{
  "arch": "resnet",
  "model": "image embedding model",
  "dataset": "simulated stained blood smears",
  "train_examples": 97500,
  "image_size": 64,
  "crop_scale_min": 1,
  "horizontal_flip": false,
  "translate": 0.12,
  "targets": ["large cell"],
  "num_classes": 7,
  "embedding_dim": 64,
  "norm": "batchnorm",
  "hidden_act": "relu",
  "depths": [3, 4, 6, 3],
  "kernel_size": 3,
  "stem": "single",
  "avg_pool_shortcut": true,
  "dropout": 0.05,
  "widths": [64, 128, 256, 512],
  "am_softmax_margin": 0.3,
  "am_softmax_scale": 30,
  "init": "lecun_normal",
  "residual_init": "none",
  "optimizer": "muon",
  "muon_scale": "match_rms_adamw",
  "learning_rate": 0.0036,
  "momentum": 0.95,
  "nesterov": true,
  "orthogonalizer": "polar_express",
  "adamw_lr_other_params": 0.002,
  "max_steps": 7600,
  "batch_size": 192,
  "epochs": 15.0,
  "lr_schedule": "linear",
  "final_lr_fraction": 0.1,
  "warmup_steps": 220,
  "weight_decay": 0.2,
  "adamw_weight_decay_other_params": 0
}
Rows from block 11 of a small image embedding model, named by matrix and row number. Rows with one number belong to one channel. Each number is 128 + 32 x the weight over its row's rms, rounded and kept within 0 to 255. All counts start at 0.
After each channel's rows are labels from the 100 images, of 14976, where the channel reaches its highest value: "colour at peak" is the nearest of a few named colours to the mean colour under the peak; "responds to" is what is common among them. Only what is clearly more common there than usual is listed. The data: simulated stained blood smears. In brackets: how many of the 100, against the usual share in percent.
# convs0: first 3x3 conv (model.blocks.11.convs.0.weight, 256x256x3x3, each kernel summed), inputs 172-255
# convs1: second 3x3 conv (model.blocks.11.convs.1.weight, 256x256x3x3, transposed, each kernel summed), outputs 172-255

convs0.59 [200 255 141 117 126 170 134 140 125 149 111 149 110 125 119 122 158 145 174 137 161 122 159 138  90 129 177 143 170 137 203 140 117  86 182 163 154 213 141 129 128 116 107 131 169 160 145  83 147 122 116 107  91 134 211 100 127 126 136 130 113 105 150 182 178 144 140 155 113 201 131 111  80 143 149 115  97 120 180 100 101 111 141 182]
convs1.59 [208 214 154 114 128  96 160  95  66  85 117 120  98 151 170 107 241 108  67  55  97 141 109 142 141 122 117 126 160 113 127  89 102 134  86  96 133 144 123  99 142 134  79  86 139 129 142  73  96 109  98 140  95 144 164 121 104 101 127 134 136 129 190 171 139 107 136  81 138 224 126 150 161 167 100 153 157 162 119 121 172 149 169 132]
colour at peak: grey (67 vs 9)
responds to: band-shaped nucleus (100 vs 14.3)

convs0.12 [153 137 136 137 152 157 186 135 145 123 137 194 140 166 132 136 104 178 107 133  89 145 123 125 121 156 160 112 147 109 128 107 130 170 155 165 136 141 184 166  93 168 139  95 169 174 131  85 189 152 139 166 129 132  55 127 130 124 155 103 121 143 189  89 109 164 180 106 103 169 118 130  87 177 193 115  88 203 109 136 106 131 105 100]
convs1.12 [152 167 174 128  67 152  73  77 116  72 120 150 100  94 148 111 158 148 136 114  95 107 126 108 164 129 141  72 106  88 139 139 133 153 167 124 119 114 120  78 129 169 135 156 117 123 161  85 104  95 142 104 150 122  94 170 146  93  66 137 119  97 124  94  96  86 110 158 113 161 127 106 162 114 123 146 153 135 115 135 102 104  98 115]
colour at peak: pink (92 vs 59.9)
responds to: band-shaped nucleus (100 vs 14.3)

convs0.239 [137 106 108 114  70  37 121 128 113 119  82 119 128  81 121 155 110 108 148  87  74 137 138 128 112 126 166 116 139 178  72 112  30 133  57 118 117  98  96 130 105  71  92 119 124 141 139 122 137 153  47 109 120  94 114 101 136  98  95 104  86 133 112 130 112 130 151 111 156 140 139  96 156  96 116 129 130 170  87  91 102  85  99 137]
convs1.239 [106 131 137  88 122 146 111  88  90 111 143  44 150 155 188  60 100 140 136 149 121 130 137 141 145 132 123 101 113 154 154 161 190 127 171 120  94 140 129 113 148 171 140 119  87 136 132 124 170  66 107 140  60  97 115 116 116 108 143 136 147  98  71  87 138 139 148  98  54 121  75 169 142 115 134  63 152  56 143 115  85 104  87 196]
colour at peak: pink (94 vs 59.9)
responds to: lobed nucleus (100 vs 13.9)

convs0.157 [156  98 146 135 175 106 127 154 223  93 137 140 128 103 135 155 118  88 127 124 129 108 114 168 129 123 172 112 145 139 103 153 158 135 196 115 150 143 139 142 113 111 129  77 110 163 108 234 172  86 188 140 162 108 112 159 160 113  45 136  98 150  93 155 128 133 176 100  98 139  97 107 129 127  91 114 152 172 183 111 158 157 145 171]
convs1.157 [126 185 138 152 127 170  83  83 107 149 165 139  90 110 173 138 152 139 127 153  71 106 105 105 154 129 114 114 141 118 136  92 153 129 130 105 142  93 198  91 118 140 140 156 134 177 139  98  65 124  56 123 173 116  71 117 153 109 121  87 125 195 189 138 131 120 127  99  82 148  92 101  91 151 171 107 135 166  80 147 128 102 135 101]
colour at peak: purple (91 vs 2.6)
responds to: round nucleus (100 vs 14.8)

convs0.251 [ 86  71  95 107 171 126  71 131 185 140  46 176 150  75 159 146 207 172 141  69 145 113  97 201 134 192  91 127  81  37 102 163  31 183 121 151 167 107 140 131 145 143 144 104 156 143 119 193  91 118  86 166  95 145 186  78 108 121 161 129 100 120 121 101 109 121 139 132 152  55 138 105  90 123 141 134 120 153 131  75 104 145  94 118]
convs1.251 [200 143 158  77 119 154 135 149 164 129 116  45 109 124 122 113 100 153 104 136 171 124 147 174 128 113 142 122 146 145 116 129 143 143  84 169 122  75  87 102 116 129 217 134 148 105 106  94 189 134 108 180 150 212 121  76 127  21 140 158 155 125 138 157 146 160 119 100 164  73 135  89 153 113  84 139 113  88 159 152 183 126 139 164]
colour at peak: purple (57 vs 2.6); grey (40 vs 9)
responds to: kidney-shaped nucleus (100 vs 14.4)

convs0.65 [121  99 138 139 135 165 144 110 141 142 148  88 154 130 140 110 123  64  85 187 141 179  94 119 121 140 179 112 166 153 172 145 117  92 140 133  76 161 126 137  79 156 100 130 161 140 149  81 118 115 100 106 124 185 142 140 148 144 151 136 106 120 143 176  86 154 113 170 141 130 136 131 142 138 180  79 164  98 144 138 139  78 129 114]
convs1.65 [ 90 100 134 123 122 110  94 128 108 125  33 158 167 105 160  98 156  76 145  72  99 150 105 139 112 115 166  85 139 107 132 128 162 133 138 124 172 137 112 136  78 139  94 105  82 136 126  96 160 139 116  84 185 168 171 117 117 149 153 140 129 142 160  97  57 126 133 173 120 130 217 109 124  47 121 125 103 158  96 106  88 148 115 126]
colour at peak: pink (91 vs 59.9)
responds to: band-shaped nucleus (100 vs 14.3)

convs0.88 [105  76 161 103  89 133 188  80  86 128 118 185 111 131 109 102 180 119  86  83 110 144 130 177 150 142 132 101  59 137  87 118 122 152  83 111  45 211  82 147 142  90 148 151 226 156 190  83  97 121 174 146 159 177 161  70 127 142 121 131  97 142 114 120  77 123  71 154 166 123 179 131  62 123 104 112  99 156 125 142 138 153 147 192]
convs1.88 [150 139  79  95  83 109 152 101  89  95 141 139 164 119 158  89 234 120 100  90  83 112 134 104  50 116 134 155 148  96 145 150 130 110  92 124  94 125  74 103 170 159  62  90 106 160 130 123 106 111 139  92 110  98 136  71  93 125  83 109 154 165 206 149 146 150 149  90 149  70 196  78 126 112 126 129 120  51 129 112  94 145 156 132]
colour at peak: grey (53 vs 9); purple (45 vs 2.6)
responds to: band-shaped nucleus (100 vs 14.3)

convs0.223 [124 132  94 144 119 141  75 122 139 117 154 109 155 123 111 134 147 142 133 148 158 123 150 122 121  64 126 131 105 132 173  90 136 119 149 183 158 170 144 165 129 145 113 176 173  91 132  98 166  98 199 105 117 160 133 161  97 163 124  91 125 122 137 118 185 166 141 165 120  96 168 156  84 109 106 157 148  31 125  79 162 160 168 142]
convs1.223 [160 161 129 148 126  62 174 112 103 114 144  81 111 137  81 119 141 136 129 140  74 115 175  89 123  89  84 111 165 108  82  76  46 128 141  76 130  79 188 168 127  99 139 106  89  93 140 121 142 113 122 115 119 201  79 151  62  77 104  91  63 129 185 177 129 108 158 109 154 189 157 141 166  76  79 142  88 144 144 107 122 141 108 117]
colour at peak: purple (55 vs 2.6); grey (44 vs 9)
responds to: band-shaped nucleus (100 vs 14.3)

convs0.207 [ 77  93 199 158 111 174 124 110  68 136 118 124 130 134 104 183 118 125 169 109 137 154 125 120 124 133 156 125 108 174 238 103  55 120 127 119 174 171 127 140 171 133  68 134 141  90 137 123 149 171  63  97 162 123 143 125 116 103 170 110 136 151  82 111 147 160 157 207 101  73 164 121 116 113 157  75 122 130 112 106 160 104 183 134]
convs1.207 [143 149 186 169 142  69  99 122  63 152  71  91 189  93 162 122 207  37 151  84 165 119 141 200  92 119  52 119 179 111 147  84 109 124 137 109 100 154 152 156 130 136 146 104 112  93  94  69 151 112  91 104 144 143 160 153 101  58 103 145 166 158 148  93  96 144 126 175 119 100 216 158 141  91  43 151 146 110 108 132 164  75 109 140]
colour at peak: grey (47 vs 9)
responds to: band-shaped nucleus (100 vs 14.3)

convs0.244 [123 159 153 166 122 126 118 149 235 136  79 125 115 110 163 119 169 131 111 138 172 132  74 187  78 147 128 178 117  95  77  77 124 190 121 105 110  83 136 125 121 107 141 102 162 147 152 255  86 162 207 129 156 181 184  64  91 171 104 138 133 102 131 146 106 158 110 141 130 164 117  95 134  70 150  97 116  98 141 124  88 101 123 179]
convs1.244 [172 153 101  46  76 145 170 103 136  85 150  35 167 125 175 107 119 150  97 161 107 116 127 120 145  48 120 109 154 123 106 149 130 137 118 136  90 109 107 145 103 110 171 126  98 119 101 174 148  86  97 167 140 180  83  87 103  80 131 139 173 135 157  98 109 112 116 137 127 132 146  84 143 169 142  79 104 123  98 144 146 105 143 113]
colour at peak: grey (58 vs 9); purple (38 vs 2.6)
responds to: kidney-shaped nucleus (100 vs 14.4)

convs0.196 [151 129 185  92 112 144  88  84 139 142 161 122 102 159 108 126 117 106 130 193 136 144 167 155 171 127 127 129 122 145 192 149 138  85 160  77 104 168 127 113 158 120 111 131 130 146 107 122 129 120  67 121  90 180 145  64 143 159 108 162 156 195 104 142  89 149 139 173 129 154 214 133 144 138 147  80 142  75 125 147 155  87  99 150]
convs1.196 [133  91  75 181 114 126 141 110  79 107 108  95 129 141 147  95 202 129 132  69  61  89 158 147 110 122 144  89 120 103 174  90 110  77  86 124 116 150 106 151 144 148 103 104 139 149 129 114  87 155 170 112 150  47 112 124 117  61 153  96 148 117 143 145 160 117 169  94 101  90  89 105 182 130 125  78  82 109  96 149 192 162 149 147]
colour at peak: grey (50 vs 9); purple (40 vs 2.6)
responds to: band-shaped nucleus (100 vs 14.3)

convs0.107 [113 130 134 150 140 156  73  45  84 139 135  71 152 122 109 113 114 103 117 118  87 155 136 135 162 134 110  98 146  75 168  96  50  94  88 134  70 125 114 145  88  53 102 136 113 155 140  99 116 159  79 164 110 151  97  88  97 106 166 122 160 131 116 136 147 146 141 137 145 112 172  84 112 107 117 109 162 131 102 136 133 196 186 160]
convs1.107 [ 90  89 131  93 161 158 106 127  99  97 120 114 162 129 143 113 142  80 165 103 119 147 138 161 130 138 145 114 179 135 141  95 171 180 200 114 214 171 127 149  81 183  83  99  69  75 126  64 140  93 196 121 135 149 164 193 143 134  87 215  90 110 168 155 164 141 115  86 113 142 128 136 107 108 115 125 129 119 147 117  60 125 114 101]
colour at peak: pink (95 vs 59.9)
responds to: band-shaped nucleus (100 vs 14.3)

convs0.144 [232 176 179 117 224 148 102 127 182 105 120 108 158 121 167 154 138 124 126 137 168 113  95 129 145 139 152 137  83 135  88 115  73 147 193 121 156  80  91 128 155 129 170 117 135 163 156 162 194 120  87 166 175 145 148 138 120 125 142 136 128 193  71 152 100 133 157 119 123 193 108 139 161  88 123  93 113 140 216 140 108 138 229 209]
convs1.144 [115 111 129 112 124 141 139  86 103 143 152 175 122  97 115  92  89 109 133 133 104 123 111 105 132 132 201  99 152  76 126  89 161 105 131 111 181 137 176 102 112 128  86 101 148 120 132 106  74  91  99  98 133  94  61  64 124 112 160 111 110 142 188  88 159 125 177 121  80 149  84  92  96 172 100  90 124 165  62  87 136 102 154  80]
colour at peak: purple (63 vs 2.6); grey (30 vs 9)
responds to: round nucleus (100 vs 14.8)

convs0.142 [ 98 171 136 137 110 143 103 131 117 124 151 147 111 166  86 106 163 127 105 185 116 179  84 169 151 131 144 141 192 123 126 139 113 153 124 143 104 177 169 159 122 148 135 153 184 102 138 125 117 134 122 139  82 120 138  97 163 208 203 120 190 153 165 130  91 112  96 169 116 154 192 116  63  86 160 132  53 147 128 157  77 156  92 143]
convs1.142 [132 132 124 144 117 125 149  82  74  76 161 120 148 164 123  61 172 122 114 104  82 126  92 100  97 147  92 142 106 149 188  90 100 132 133 135  90 116  60 101 136 120 101 153 132 154  86 124  83 120 150  99 101 178 118 119  99 164 103  75  91 164 195 156 132 160 162 102 172  81 145  79 179 136 114 121 142 140 133 168 189 117 117 131]
colour at peak: grey (64 vs 9); purple (25 vs 2.6)
responds to: band-shaped nucleus (100 vs 14.3)

convs0.189 [223 187 183 152 130 109 131 160 135  91 112 188 136 131 155 116 130 111 143 123 101 150 137 123 145 129 130  89 102  89 115 144  89 159 177 132 205  94 151 125 143 102 136 103  98 143 136 179 213 102 110 101 184 150 138 132 137 127 121  78 108 173  79  96 115 116 115 130 155 146  84  91 164 126 112 154 109 120 169 110 133 126 156 249]
convs1.189 [175 116 134 152 133 150 136  73 115 124 149 199  68 108 101 154 111  95 126 150 152 135 110 123 159 126 186  83 196 122 107  95 153 135 179 119 165 125 202 102 115 118  94 112 120 135 145  93  92 117 134 130 113  83  94 112 151  89 137 112 141 148 170 128 114 134 170 105  61 178  99  98  93 117 148  84 162 179  96 122 108 118 149  55]
colour at peak: purple (63 vs 2.6); grey (33 vs 9)
responds to: round nucleus (100 vs 14.8)